Weights of a small contrastive image-text model: encoder norm layernorm, text encoder norm layernorm.
Rows from block 6 of the image encoder, named by matrix and row number. Rows with one number belong to one attention dimension. Each number is 128 + 32 x the weight over its row's rms, rounded and kept within 0 to 255. All counts start at 0. Numbers have three digits each. After the name is the row's rms in percent of the matrix's.
# v: attention query, key and value (stacked) (encoder.blocks.6.attn.qkv.weight, 480x160, the v third), inputs 80-159
# proj: attention output (encoder.blocks.6.attn.proj.weight, 160x160, transposed), outputs 80-159
v.29 108:125157093154161169190150134101129096137137144110110116177096134134105118101162126103119105129106173159159097147210064179095162144166180115068144098122070136182069116134177145166129132118121113160115115135128130140128125127133122103131142093
proj.29 105:121124111139137128150130163092149165161115132162241070070121145133119128127119100102121129110106094074127159146121146102119091111137107172157171140076137136188070078179118180053130136130097099103132125085104156128138137079136151155163120177
v.30 097:112131084154171128161155149119121081142155119077128091174132128119095115129168110106097125134080163122163117137217079182120134148110151114092134111121103116159065148162162143130118125117081124134107132154140131127112127117125122103145185093
proj.30 103:110084085117132128150078157129116144202128141137189101076097168131128077136151093127091149151080101093088203145106125105075116092154129155132138154110187158135081119194076192055164168129124122130125126100118124128127132071146202162175155179
v.31 166:113097159133086107058114098169123145067123088153175128100151119126130182173128146113190147111153109103129137105114181087128085085107081156164140162164161071094199181090106112132121111136147156078135130146102122132120104181053084160107083141
proj.31 143:113113152127131174097125098131106105091150067088002186177167092106165118100113162145143112201149192140127086095121157155168123107115130128131073157164116086086163159094148098171124129159151175154085156170128126128127139177097098127104137068
v.32 079:107122127115152169112138128092110102086073119128169104076124115144051108165130131048129129123083148118140132162235111105100056128145177097092213141120138144146122109181127137131168215146128085047153145067135115117147179081117155169104129190
proj.32 080:119129069163129086103107131092143148141160117157205092060120158114141167169135128121091145127123108062127162148089122107103141119144118182127115125113149131109114168182074140059122104140091124104150152042120124130095083081152106117197158186
v.33 073:131148104170153122143169128115133182192140129114070137153145128195095095113129125170126130132135130196111058130070117165136184149139145160146078078096113155160135106110138149124109063129080135168101088178140144133158184129152125051130148069
proj.33 071:160130182129051140139122123111147167113089157127172119157148159122090085136102149090194118100147110083143120138126144111131098105102176127170195071165121125127128076099193182088114146081176154165150028168117150072091105106121134177085115122
v.34 085:143161107141205132165151159069168119149116172138072147154108145153102073098129122116112110125103141169116120153156067111157121133175195130101141120066153132154079079109124141166113175109046109132141122165124130086145200156115168107136181087
proj.34 094:090088125132126113078052133072128130163101157134154102035183187135109044145122123077151105088112067098162126187131125106122077118120148155151176115112195155114099094151126201069140146146140122091206139069136146137089143089153103140121141137
v.35 089:085108123074112109147131128118110183162118158120127142115125127169091111133091152114130153128086152171125107148126097130085123120152168135122144130050140151190141063164132181137099135125133078128178142120149196132183170040118170128127119159
proj.35 098:119117083115088108124098165069168190139094193141241086102117176146060067161143122096175162088095112116142169164139110117109137146127131171124153140129165162122111123157137184102141104093126077119144096078124134125125126123161120160135123167
v.36 079:114141124144112144084078085145120141145078099153141130115112122083153213165128148158154138118138164099164114102102175077103111115079103102127160172181124094074143151160078069129150059140143171112159111065128138120147112082120172125109133152
proj.36 074:104123123119179138126142127131144110143208108084044146132126079160183147146156091184099114131118186212150109128116099176179134189152185084046120146078070116070124128124129115160122124182123127123079159125124121195156130182154129100125132113
v.37 062:144112110161115143135160116128149152169151117144055114191102094154096111085120123139102130108101080151090060132087129153138166113190117169140059099095146193144097128116112184126094126118095128193118119240132148118121187127115123070150147113
proj.37 061:161122127128074128129118097148148152160018129130131096126128189112067127128100194101150114079128088128182113088116142129143136164054137092164190099128121138154154100128167131140103127086121127106216090128124124057147136117126129131052128129
v.38 091:134122132153089105092082087144093110080138107182201078090132123085141144140126151105127123133124091100126185123163214081132114091082091150150152159149166079124158176115103128093162129091164172100107125109088107125097060137079121151140110160
proj.38 095:111140125102131125129167110175133078103170057099017168149128106121163179076125151192124140197127156156126120103121158157151137088103110125122096115133106085102160203109098080122161078126137182168056142147123095170133148115120126112107172095
v.39 085:133108127132151130174125143128127165176129111069028106179119128196126091085136148175111134138104192175102074131072073174116145159173159128135071118093107156140105042119186129126075124117109104165138118148158160111176177104191162079108141109
proj.39 087:121135140146130163141131107125152140127045161146199107116143162148058127136116140057170093059113084113130131119155133120126143149103194086122202101125130149125156086151190171129093158096142114112191117110099117078094105120127127131069127102
v.40 087:121141111147154081206128130137132128183205138120099127176094106180138114097128153175076114146079133219110081107107096153111149176165158143136081128118127172139083106129173161140102084129127129176113134171148164131157143106153123077109123076
proj.40 089:154160124154134139159139125125156144171072182116229091087143138162077131128131100092173124108081074124178106155155079135141111128130184098144215097128134099126117112126188197130147143129125107131157081110067165141106122112134117119082117124
v.41 119:130113161169105131058112114166111119106152110181178117103133079080164151144117138121145113127166081107106183149153168092151123075093072164175140167168182090125177199123113127116153128118149201142128101125121119107095069133137098150125106160
proj.41 107:116100155101151145146113126179104136127152046109056192205126082071158163098109145213132137190144147153122110091119133133165137112109130137127072134138081126084125157088122073135193128132147193124077163186143142108147149176124103116143119110
v.42 069:105129142094076129091117115141076101053127085119191144075133160098101094176126101103165154152129122061168173127172150124128127128084111101117224137193097129131159166122111117131152170177161123095136111042135104127117095106108125167135090130
proj.42 073:146128128109107152128150165134105066128152133096108140157127087102128201091123113111050154111121166126091129138099128130098113091144072144132063134163149114125114113127128091127122071147105166122081163104115101153140108129158162087248183140
v.43 113:132130101133135130176136132115127144202131152097061117142129139185119102088126101170116130140083142160107067118114052132127125186154183129104106100088081187136060061178185146126116127135124110134131146141157129133154216114177140105109132128
proj.43 108:152140162170129125125129098118157117148094163175179077084148150159063127178121116067126119080080049094142104155141125127123119131121126110125189126079160172168092093131143188119110183101117090126174123120095126128105094086103126151118106115
v.44 084:114132148141061124065128081141091129108121117155160151123112116038159171155141139130152127114142089112139194073146191112125128085113069129169160144193172073121206169150104106128172151124184142102116148113096118126107069122088120167127106172
proj.44 105:114130106067198127137136140174109117135128106083045162161117067129160158088172136196127150193156243167136103103094110170145170133116115097119089120128098117098125170129103063132160108142133129161064120130127106135127152175142128072137173141
v.45 099:100125139079141123168101128120127119158165119074098153126083088128113068131135153136087138135052195166154118118090093146064116165116181128107132145141096135110117123164134136119123173171126125153105179160156160144206188074152152123084159109
proj.45 093:152110119144097128135127131100127155167108177134237068064101183145093110159129058079155195118117126120123118212141134079124120144133114141108146126129144126162117088156158143128158168139110063128142146070121155128100096110141170167173107134
v.46 108:128137109130178098163130143081149120132196139101089098133111127146077097116146131126100111113090150137138055138143064166106136189159187136094098084117121150133094086152159136144115156126087127130126148160121117137147182128156132074128146078
proj.46 107:104106164151061128087095149078141149128081140143173091107118154149064082183133116106129124080093000111121113147144134109114077142139143122144194117095151155126084139137113190106106164090108130132192140098125114128100155078111146164137104176
v.47 069:085128128135108150097125128128107127099079123121197174102142141088114118173128112053165126142180128051165179126156146129119070115130095078146234158152128117094126128125132118100178191125130127051143125113113108152119131156111132205146128163
proj.47 071:133131070136154128132099136118106125101192092142125147127128127094154174106134138126031143134172178170097188132073121144113116160173099174113047186119161094119140118116038069129102127116114134122114165103133128141157100165172127118213204162
v.48 075:159108182167129098137082061157075109128164134102148139147131086127149141142128202133114157131114203176108125135150165167068079146078089128097160191178123136125137159141094094129140158167198154121132146124176101135126149125122097059111107158
proj.48 092:140127081158116113128115128105142131151213116122181042053113168131109093135128105135142201173165187122133197167140140111098101126114059205103089174144135076120112170217113173116128146193116166111078131087128102129103123134095149142163156105
v.49 071:147129108138122179120155127118137124138175083088128102119055136071098102153120167029123173167105103129155147171106158116116096159131130162143076133186123124128143125163085150109180158153128122176113113123171152123127085074128132141170145134
proj.49 093:098117111052120129196155112135152080132128143157129115140126067192131165133174128128113119125126171156132120090104131114133086100156144127095171139118134126117099125118105137164160127186120118101153211154151130136165178086087135039178138104
v.50 074:082163103087129158142197183082151151138129118120073153148105183128100127112148100117110134141116056087161176127109076082214188149216141140171072075102122130159071091138129126127128125110060097142145106133070138143137128142129177167145147064
proj.50 089:106166213073105167114128118145128116126100123138129185147160088133132128102105126097159090065079076124114092090089129090143131105168146060163166053128097151095130126088127112179121127101129124165216129135157157127173128104147148119109042145
v.51 097:089132064125169139209135171092106106184109124083047147141120174158136077118173110125125166132071148157112097112112082197104130174137207103078145106123108152120099133208144157111152159150102067146132140127129139153127152082140146107102181131
proj.51 096:105129095129132127128139128119172119168122158188252079064107146180122119175144088125128184099126116123126141197111076100126134107189122154126142112088132141164078103217117170094107162132070111085076129097145141152121123106127140090145158153
v.52 076:189075176118102096082091118138092094096121087171176125089163061122162112110128123186126064120205106096123116142164159096097065078097117149152158128137146129078147145076092069115115123139163152111098122132128119126107077162157109174125116164
proj.52 079:170109131142114141076058110155127105108104071097048177159160139121205152093088127112109127126129142094106128106143120153147139087109130164131097132128107100134164150127129082133104128081165175170135118175136146092122116146152101131086128131
v.53 070:119135124149128161097210150113143128139070088124123127137138191115125162119141051140169139131121079087086149165114110084205158082158112100173107126130123089134133168031127124113114113116099142097146107127080101121128088174093099197161170124
proj.53 094:094126186110132135104123119143130097135075116150065228186138083097159122056099187131110023150113117128119112093130108131148169128173156077122148072108112131087152126042174087159087143084151128170127122171164143127148143128159165106096106140
v.54 080:185158148132129120104137123087144132104056141161111171075169125129120136139188076161197133111202090116120131131144159120160168092134040082087112121110137107120145122089147092192093069107101148137143096120102081098121123151040065106149104079
proj.54 084:116155160122132165154129107123061158112122096119053194174125115114163129104091168127142108128107131157122135132126106125163124133132154127141131087120132077097170147051149090160104106121124178133156114188126171111148139110127101158112109136
v.55 089:149156153135119135130089063174072155138185150109122150137114067130124144138094206104125140119110166207150061088105127134053106159086112176123149190180133149106151139203134117130142156125206126153132169143200156098156125105146140060087125168
proj.55 098:128132073141145098128155128138145131114171121117203022095126177154063128175190085126137164151134195128128151149171141101128128102128119117112116161128144090146107157177160180122164133208068138116069147085091083142116107134077121121186141068
v.56 074:173100167131120129133075102160062142117175118105163114109135058107157130116127170111102138131140137156164097082126127167059085143038096128109143170171141132078127207177128093108151142113172161205055132141159150148112118106152097096117099132
proj.56 078:126135094112116089144147124126116067149192131133116043114121142140097096153132077132106150179128159128156148108184148114119104114140084164140135142111122090176090166178148153123178127194104140090100135077129043138112161155080129090157161050
v.57 061:074180078119123077160213158105158134130073153135127119131177147168077129125136075129195122138130119103125151142150080118153166101161113128128094095096105097124121119094145146165127079130053134071133116092115120070151116175119106130134125076
proj.57 071:124138170146144189124117118160109183108134114150133172167144134125161130069061153151131130122098054101084118114087139124140123124106124138175134094121078110117171137091124101122074131071152135131176080155131215123092123098115126154124121126
v.58 106:180124155097111177088128147113150128074084095128171106065135145108120132169144104121148141149207082065144189191137164094165115100120080111124147150146134067126151133083114125139128143097119133111113038160117127102055098139119105155155128128
proj.58 108:116107194078125157140097080143096112112112060115026168168109071098159150099110164131078102125128097124072124086097121125159154108105130144167115155152106151102138121086117066137122089081155139179142144202167146124130107137146143130090100135
v.59 088:131097133130157161169087106176036094178203108101128121128093118119184123091126136153073152112126182168124071087113119187046090157102152162102163127144137153077082147204128116082136165148137120175134114134195114159149133124214144080116101136
proj.59 105:117127060146127110085104166137151128128128153136173090060149162139123129194154108128167197107140154104161134208130126125080128135152071125129128194114146107163128128227128147091148179193079118107052108081101065110112135118095126118148181128
v.60 086:113173155106151126100155126110193155094081160120125153084164117153063135193144119126116124116128071118167139139101088095167149108214121106152085119100109120178142097094172135201111130135112084106164150057092124123105127066072108165134171115
proj.60 104:130123155097103180130131104128100098151095130152108204173094063091155146072128173131130052091106114142093100099107151142169148129144135088151188079161102127118129110054152112129088063060130127167211126150143184096145104100157121125107096132
v.61 090:173096189130071123046097109123120144101134146163202124102148123117130172156101135146141090090186069094110167124138185058185135083162085157151117149135169095139138138077136118134092097128170173097119115127121112108137069137111132186109090129
proj.61 089:148122164114127168087168151131100116089115115069027179188135104100134141096113173137148073131164106170137110069129141146185152173094175079131098089178108109056172173043125070139127102105195167135123109214162102131143151131128124141110122107
v.62 080:116133112142120164187092119169067096173198097085125118133127136133162106115106153125090150112113181154130108126138137142034065158111131159127157134128138183109108145183131136063130184155176139168093143155183152116167144114198185105083105157
proj.62 095:128128086149149086100128175129147130176150143129209095080148164139116119174152098150171161122128163110143145210116131122071140093124078115112117173105147114165087134216096163111103171173098120118070128096151078149113116128121148102172197118
v.63 078:075139090104151134132201168078201132135109142102118156102120135115110096175206117078133147133083113118136123139129099128151145159175152081108108122100084134179140045102145151155115114150101079108127121116108107154117150072069108114128181120
proj.63 083:132140137121081130129139082133064140113093122153114138198143103149132154097106178121091077101101099127038093069109128093127122128109125138192156095143170127089125122084181107159131116104139105185179118142100184109136124124095115130097066146
v.64 078:133095176183074208117110118163126133062142099078173125124155137118125194148123136142179129127193081111170124158139158101161114120132133084154186103184143143136152123074160144123061154113163114117156142105084120151123078138140129156126093162
proj.64 084:149111211128107174148128095128099142100149068118069195186089133130166147096112133145117083198169145108147103085116127127175130124108133127137088147169093124127117177106154113119146130158201154128111113211115125123125123182150139110128125132
v.65 094:113129167118125176113077095185093129105121119054077200129087128055132141129127166132056131151142166128181128123065139152110128132102146141188150145157092122122183152155126119131141122129211115182116138163160187160105102104160129143148108166
proj.65 099:093225087127161130190173156071145174144087143151110107160128116137112102154157118156117136121122177197182143077110134134104082178112141124087112119116046130105132077141132114212134100134105129111169137127105142131153138117131121077112130056
v.66 118:079101158120100170107132114127113157085154082054081158162121118069140155144130135127115116143144123089153140144110150144138125130163157133153150127174078116132138127118107121126123172133143095129105144121120211186093068089147131168144106163
proj.66 114:176185127068158208164153142121134163117068121151048135199105126110142127092136155137108090127155124110134112083117128115097172161120155119130077068145064116128143128089118081179120032118130165161171104132128143070128141128144109121159095111
v.67 074:095136153134104161116110063189097084046112133133140131119104121093162142126125158081198136115151115128147109104163156125125112107108092089194186179133113121150123151079124116125111146096183126126142135158142119128112061142122125129085052160
proj.67 090:127129162130138133118126138143118074107155071087067179186091124151102163109122135110127131197132171179192138123096100181140119121086130099113116170125085133128159161093198105155154130148211132139059178201159142148129183170125101127147114111
v.68 075:145137204107057130091103100145087191117103152168132108124158113131124078135126106144126131144154159166113127125120160156116156143072076129160071165152123188105211136135076119124163085118189130169178117105196087130099123139161127115157126123
proj.68 101:128178184127121118155137083202074089065119154116139169135170087128120164109116151154140141131128176172114137082129163149178151079115119075149089146122096106119178160073208094199126140126130161145103135130130122119164117150099096112068133098
v.69 076:143146152115104122125108104177065096164142107104087142139119119127145095090081202141064127126115184123134104072083166128113125172127109128162080180188103129127170158143130111098134126129155169177080133178152187128163109111187138127130173194
proj.69 082:109178089148156128210146119120133106132109150134144063114144126193064150189168156130129182103127151205116145119160163148135121143147132105077099094126105106164102105183173109159128161147066096126178150111163153152153093140129125078130110065
v.70 084:158129138089149092180142194109136168238127142131096136116133083146115055113152110178085130117088141185116125100110075168122207179125127128143077096117114189162095121181155123121122061142096127158115127125135141156145146065128104098144168127
proj.70 099:165165126158062138175163108139133174158072151200177106128161138139124161128119128159143154061134083092075148149116130092096191107141067111136123102125158103138139128141119100118116054081112120186172077115132107122126061115152135128130086136
v.71 071:120128121164131159095134122135129082088120132112211114133089188111128152181123127115211132133189047100144144168133153111145086117206140086116168088128117076099156109129122143126127166128114089140125115129078123153095104153130127185144099129
proj.71 081:145109182153128148120149109126105116063137113050024180147087135064161128094130136098126087177192125091185128088099174136118107122128122148153128155160175136090148127079145149152137122155198117154122124182112146126118141170144110149158100172
v.72 079:145128169129133134126100117192022118100143116051065202158128096077146112129102208145050135161129168142144098081104128127091103144128103128185142151164076156088180194152136096125130113115205123148128128175154174115153127111172137129127141172
proj.72 087:079185129153141095133161118126128139158138135131176122103135083136079104146163128094126123091138185183189124132161119170141080172093147124111110090107046124167106125154128118167126135128151129107127157110138104156146120146101078047098104057
v.73 093:123128111141160091140182169047233125154114179167161094072130139164089160170175039116204144126150096128123166186151078107147123123136136128065149085091120118135116095118127136148093145145047112113147111119087089129114142156073092131139133088
proj.73 097:159093129147142139112114180107129152107121093117133149101123142073172129093093101136089143116143064042112133156123137133127155137124132153167148132130227145103145133087076128049136133123095129140140078169089094128127127125128148225163135174
v.74 087:125128175091081147093055110154076127066073111101113167110141102098112110137108157125112118127189103129132147089093159133129120158105131171228132162167091145118161143137128094152129112100211128138131128137183193161103109120129136145128139194
proj.74 096:095135123116200123157141102132130099136113128097096176141101109152131131143131123126151157132128198172181094127125127190167126120121147062090089137119050106133078108142184104184155179184159129116131154126127131169187187169121109110114106104
v.75 079:086131161128160169101069122173120089105191085039071179138125120070147116103135229092104104161089155149194116105147128133119077182124138102117180156166111120132126185135115124163179156128182119123077134194149198148164123103148156134129124161
proj.75 077:074138088167151128171138114080199172152126125182132034125099125185122071158157108148101117080092146105150105172146155142104116173143167184137151080145110126141099115165116170160118098112119155095112154106134142120093129123097121070185141119
v.76 083:129132130118096133122091076195075109117127120168141157125122109124146091129047152160084119111111142164103115113121156138128091128098072165166131159153159179127128190138106116129135122110206185184129146114175171125130129141164147090116114208
proj.76 094:061127108165144072135128083157125089097159158136210105074141091147128122144135154129144157155101202169162152140146110131167129104133117125088113133110066112156166132128177102170128185154120157070119139115120123175128157137065059060099140103
v.77 086:174134138081078131183148090129125204140057141106098193131113118115150126089151105171079121147149168127133116114051124179155175099141160118169110118128039174128128124116134106127110089101146103151130114128160149134128125129180116129147128136
proj.77 087:132180147110096153168167096132115149106056127157149184176157097149145125163127128133188147088125130169128123099081150126117140177097157061109067070109032118111159114096181069189107070101133132139157123149122121147141130182130107104108151106
v.78 099:141112180140081137077072047172079103059118102129168130123131125098138178127077152119152119128157111105130148124136153119122068102086087128154170165183147128096182159099123104133157179128200148117135140130148126106113108161134130152098073173
proj.78 109:102128165129150160128131116155112072081137111084083180161118136137122102111139132112132124192133204175155132113124099141185117124112130107115114158145065114094128135141205091157146144198193159119053139172126126152139189157117108133099145100
v.79 083:131132109179127124125199129107125115129150168178156102115153202169077153096123068094132123091128080098084127134157116130125156122129135113077133110128133146153060108102142168126108117078095129116137128100079031094128125172114189095090113086
proj.79 089:109079206126092116122072127121108112148147104055163132104122130141131076116081128130124091200054090122121127144136097169156139125194118124143132184116138151148113141140130134064160156137204098100084151110172122172193167118139144134150158159
v.80 106:138141113166132147125143135106128103108092080108057189170097135059181174075114124131127099161151108074135119134154126131113137109145151085154188116119136118203136150114088095141120145062130116146115105178080139099106082170142148165144135197
proj.80 103:128171142125115119127117116128212139103127086165068155144136096111136162078117165112125099076179127163143077032187181188116149164118104129143114138128104158153135140095155086158148125150148192159157094184126189132128102131126106124088120110
v.81 134:120092168132072133051094108153097121072157071152167134110152093070135199160121175122168123134152125086118135136180187073143106106078096153149165162161142092124160172128127099099125122098166158115144123147127124103077059168121110134123073170
proj.81 111:123126160132126118146112096165132130100132072116083175149134119114133176072112170135083093126130186158134124062155189165150174129111131114156119149142057119124121169128118059155140121128162215125108130206134140122144128169105120120106132095
v.82 104:128163108129128082196147128129148128196094173178091129202113128161175145053120104183065093099168127165078117058071121182140145130143154090140083123071128180115114105081131132124136073116084109166137128138128118131179129142142135106139132070
proj.82 079:165123109169134128122145125084122118111119188130138065078092149155154069124131127071189125134047156147135120130121085111087112165154196135090215102113142164132117144100149153105126183126124116110130098161174109117148184122128176129099156139
v.83 102:139128115128123054131126111152118135116112162172187104055163127165101114149129140128150186110150148180110143111128181143101093088118096142111127188095169117093132145172151129163139127181126107080154128099110091129170170115088064121110132103
proj.83 111:184076146138114188069130106127064123109131131071142194140115134120142045104093173141170086183076171107127196163106113113135101077134165141117162127152114095111136136106158107096100143106156103116098104169133088093142119167138139155154122114
v.84 093:128111122139125140115152129122127094090158081118087122190126102052120165089118127123126114141117120074173116133132101097125156158115171104157149103185120121182133157109123123120119128080131177149066148200143139107072107151144131135131128146
proj.84 104:114143106124112067175103130128217133126093113140071149128137154117127182102120139129109125081183082158133078043180166147156146129078126120158120130118112116156158180105111129147152119110098185180173127123112172152103086138133091126093108091
v.85 099:113120123110090093124095118152072127100131126143178128075160121133125118185118126092206143111156135128126105136146159115130076110088049132135180167124155105126154165187164102120140168125202133070143127100123107098106127161088068085110091155
proj.85 093:137119152125111134059135112162055138115142122086107191178128130121156107083101147143125072196150164130128159140143126125165154147114122104136116114180125115099148161112146094126104136113199173102067117152128102129130108191126128160117124105
v.86 082:093069123102157114136128129098139155127166128155183109094134100156096081162132113131131155090025150123161172134146116123075107123128143171080150137150152065139113140171112165110111151130082161071132135090155171128122134072125151164157128151
proj.86 087:085127110137160116124123128105193128165108152197156082057133142107143169160125105145127151103153074076093142151063095058123134102148059107131123161129187114178156099164066101092097111104098091139209144078153144148106092125161123135118158127
v.87 122:137117129124115124131178190094148128210164103114132076083099125130125084133129097123091144131101109094132171182118100117089166158132133154125093103171124115131088144159098195107128131141061152145076119110166149121132134069145132151192165118
proj.87 119:119133070159159093121071140111165140138112190171174048052147172150157152181150110140106204096150066079081113107079135088134122106175073139131096137091178133160129093162062123107109106101071084127162142072140114166128115134183115138164177129
v.88 070:113121132089117164166166123136108083174139083111108185150055116064167140106122132138126141207105168087110139121146125128133131126124151125126135142180092129127094124133091085108154130108144138175075095162145167118078121115206209134129139141
proj.88 095:128189123157168135135158141131151127163127143196158079103141125167104135139167078098099202040131096109111121085102147106094096130108095116134127099128125129156123109150131120195137125090079102117139146084160167165140075077132110079121117145
v.89 082:121138138155113129114130126170156128072070152119125178173149141136133208102102108125198087131209125156098071121111146151191144096140128087140165149097121142142156131104176119156139134092141085133183152131088103131108124233113097112113109124
proj.89 101:136122174104104165114134112134069122126118063053102171189121090113108091092121183114108067167117165168151147093194127140166126142090201144115141138188073140083123130098166118153141099145193153139080132180129134080157139162090146102076104130
v.90 072:100143107130147117183137128108177132128091189130105156184098129121151161098103146135091062129159067120115130129079100186124182164208160090129094107057128166132094062092111143181091097111098127157123126145118132142120123135128129097129128110
proj.90 066:140089126160107107200128119120128157102105153130151073153092172127111118112140143098098129091125105176138132138170157162106162201117131147183173114136180135178155112072181115110145119124098209134159074140138149105127114111096179145104125175
v.91 108:131138132160118167135121130132160113094083138108093167175123150076193208086097132133186091143199114118077090110153135128204168103136139073142127122102112147148158122104130106137118131088153125164130124162096106115113068210133127137135103123
proj.91 119:152136154090131139170126107154103132097122073112075172165129118156101132050124169126121102132120167187126076044160155173125103153110158094129139127141084144115101127095168101189143114146188166117109142213156152081139136133107129061076062112
v.92 096:124154139086117091119122132157133152144101176157170136075152125210128127136127099143162168083142134142104116119126154133141093113119075145128120153071180121104122097123133148143125132126113081123201130105132076130163147092096104094115128109
proj.92 107:130076148124109183112129117124066111146163135065189157126085124144139066147142133143166126182088157155119169200073074106098128131121171155136164140126127164099100108128118161124138119130156101082130108111129057101150161131129169143131126176
v.93 088:132126142171137162115157133109146114094206098100091109179096106075141128124142149102099090151081106060181109151168121085133138164124156120124159105160133103183120153132127154062114132130127144126083101145117126137080061159147147147122146169
proj.93 090:118138113125125086125139153162194125103127124190063135131140144118153179111126150116101102074155066129112080090141146171174161141109091124145082115126123125183138197126088123162117147118107162153126133165131148179090099119095110102140118079
v.94 134:128117145148089159078096094158122092032123118127118184193142117073135197096104132114180083156153111109135111118156170110175108093132116122153176150119155110142182133081144096142119139080182150127138115183075107095098095241103098132135096159
proj.94 120:120142131128120133161117121165119161096143096119050181194134118123128165063128218144123105128157185154162103060154165151146128147091130092170099136201105150092142164081150119134176120147172179128081129201152192119168134142116145127071114090
v.95 107:146126125141128134105130128142178105043088098136122152202134123066178191107086121129163071133192092100106101105143130103167130105123125087137164121097127119156134137056111099159131110109165132136098127189095095125098091203110142103116109131
proj.95 109:132145146099113128157111123148121171109145066129055166162146112105128156059091210154125106137125191180175056034147189169128113156102151138178120165149065158135144153080140100192170133150136217116116137186128161126143121130088128101073111116
v.96 081:136163128123128145206143128128051130121126130093000153176095139086157089080169122146100150173115163159094125090130111137085157171114096097130136127155064146123132157177138109129232103128162073202138150076120128127063104145163099138123182116
proj.96 089:114157180128108097103158048148117162116141150099117152155198118158118101129077162125171103107083136162142076090188149131133138061139118127097147058124116066124161151077184095150056128123131129134107129142105139125129128152090088110061075038
v.97 089:128100086154127081215134118142094086207188103159086137158137096185136104090128144142125112091023172148108145094139105182100147116100142148126127114155149163142058147154156143114124138123104128126143146129176128086149139113112127112115131134
proj.97 096:067129098167107088137188149150124167128133149216172136119115147176102130113129109076166121108130110127105099139163120122089139076184086146125172079129179066097119127141162176084142163182125099133096156128127171140157158077118104105126179123
v.98 077:122078128110133072063123144102169148103173154133238104092165108156088158168101152100126060093120085134176133176114126133176081074138147137101141145070192157117104102093104143114012177155085166079129136115138130122195168099089144125122104128
proj.98 093:128088097095117135139050181106142170127112130144154125052055155111113136127152081162109160113160106083116147160092152118126125192125151155115096143141156177146127123174095174064152129154092082144121081120126126133109113132204134187152127164
v.99 093:149138149084120190054128104128127181060058149071164134128109130091110159149119127127128109142245069083140121168062130083156132140140129058124121134105103113126154129080124107140102122155153098134114104123098135180130113176135127142164082124
proj.99 095:144155131104111190162098139103145103132107126111096128138094137088155134131127139138058115146139143144179168117127163193139125184055197120171114173124106200142144077135126092168126096056127129128161140137168159125106117156154120116161086181
v.100 113:125089128124127050101127131124170096107183127160177092061160118156110121194127153098166106121087114114181145187152128104139082113106123170106150131115216133135123121105128142126051146145103169067117126119123102142150165111076109119128086142
proj.100 111:141091081106135128145074170106160178146165104102161117139079137112177129147181092168102161140128090066095171113114096102113146143129131158120125134157166136121128143125086137074166106163121126132116088100125118128128114099162140157182143138
v.101 105:118156082142130171198171151114103145166114128124012137187102128114155098062164097134084144136123167141100133105125085164088175151120137127130111111162064111121104148162129103113242128117155103187143111121121130129090124129176128159134177109
proj.101 099:113163160136131099083179103140147130121147171157090136100234131184114138121094162085192127085114134148153079115148149124142130115125087111085147126077114105131128138078142109205060126137104115100159153103127084126133155146083085060059114091
v.102 095:182094099125157070102147135086132139117150130133199064060110127175125153137131090144130176117136104090112141164134087056081119156108103140093149138092178082083117126128136189128108138198088157057131096116106107117174130108077144131118103109
proj.102 095:132098122132185098066091166097209106101146131155108079049157172146158094181126107132146129111177108100133111151105102108078129162137093171098086150107185133160127137161063181128090104137097141131114098095139035131085152092184130117144206160
v.103 092:177118107120167067123131127128127145132160119162188061056129127160162115156111121148147171131133108117106145157128126071090102111123068151107161146125207036092131126132095150123107123215116183088132126152128105120171130126065128164136132095
proj.103 095:164094102127172093058086187112176127137152112102046104116154121156137102151142085154126155135139146113183128132109082092094129122126133103079106181121188156121111135105058146106105132143109122131130122096117011116123157122131121111148188113
v.104 094:078152128126095156154159148123145101182120125089081206200142119112094111046132126129128072098080169160145097079132115203157180118141150128133115128132072160179123102128144092136131118065124129210111145125133172128093134147154134077119135150
proj.104 095:134138142145067129194141129143081120127075117129214134115067126139077139093148095095073128091117101150090145126132122156128174137131169105163141081152125144118151127128157135124180104088134084146150125139136254122149060120138140114093100115
v.105 071:054081169130142118059130144135183160124102117130194107125084118131110145146114167059129125128127050128183118151136175074106086138139152129123159155096166140147118115115106149117075205129124131087103112205155142119116177116092196117135121156
proj.105 077:128122108079143121133081193079135037148129155110175113117091101128134172136165101187079146110161103128132135109030127153131102194126153131117096141126114192186108107153128133137165111121107127139120134123130114124153107118215143114153126154
v.106 115:112111128142121085079122120128193127165156172167172090078153123153093138147095160108157097083101128130147100153141130070131110084128148149075168135093189153167070091115142174102040159111099135064161130125139061128168142122089140066112097143
proj.106 108:144093074129131148151069175107150134174135109140164112079065139128128118143169093148083135097130084067124140149093089138098126168130129148128100152150167127125096112172076127062145112124100118134128092109130118111086096100162159159176192194
v.107 098:150177105149183132203151161097067115207126128126019123149087129150188080107157100175069130139112177130092131080124094161075147146124124140145099107157052120126128154180134116140216114125119113185135125134166135126101129090137119130115205116
proj.107 095:116159177144123108092182103163146146095132120135065131122215121149089130154113136077163137090127154175126049132154131111142080098126076120071128093118157127132132156132151161184084121122120101119155140130101062145135151127068087102068131071
v.108 079:143138079154142071208128139138076066164184128152128132129152122148112094128166109156169137108076147128103163119140126162107151126121087170117115128168128128127129164155128081119177027159147119091128115091128107107124107126122106129076155100
proj.108 093:107126116128160118059155128156102158120144128117102158153188138177136083127095155128222135161091130128101086128141110093128127066127084118126147152117135043114135146108170128175121144174160157126098144098127095135115161128101070164105128089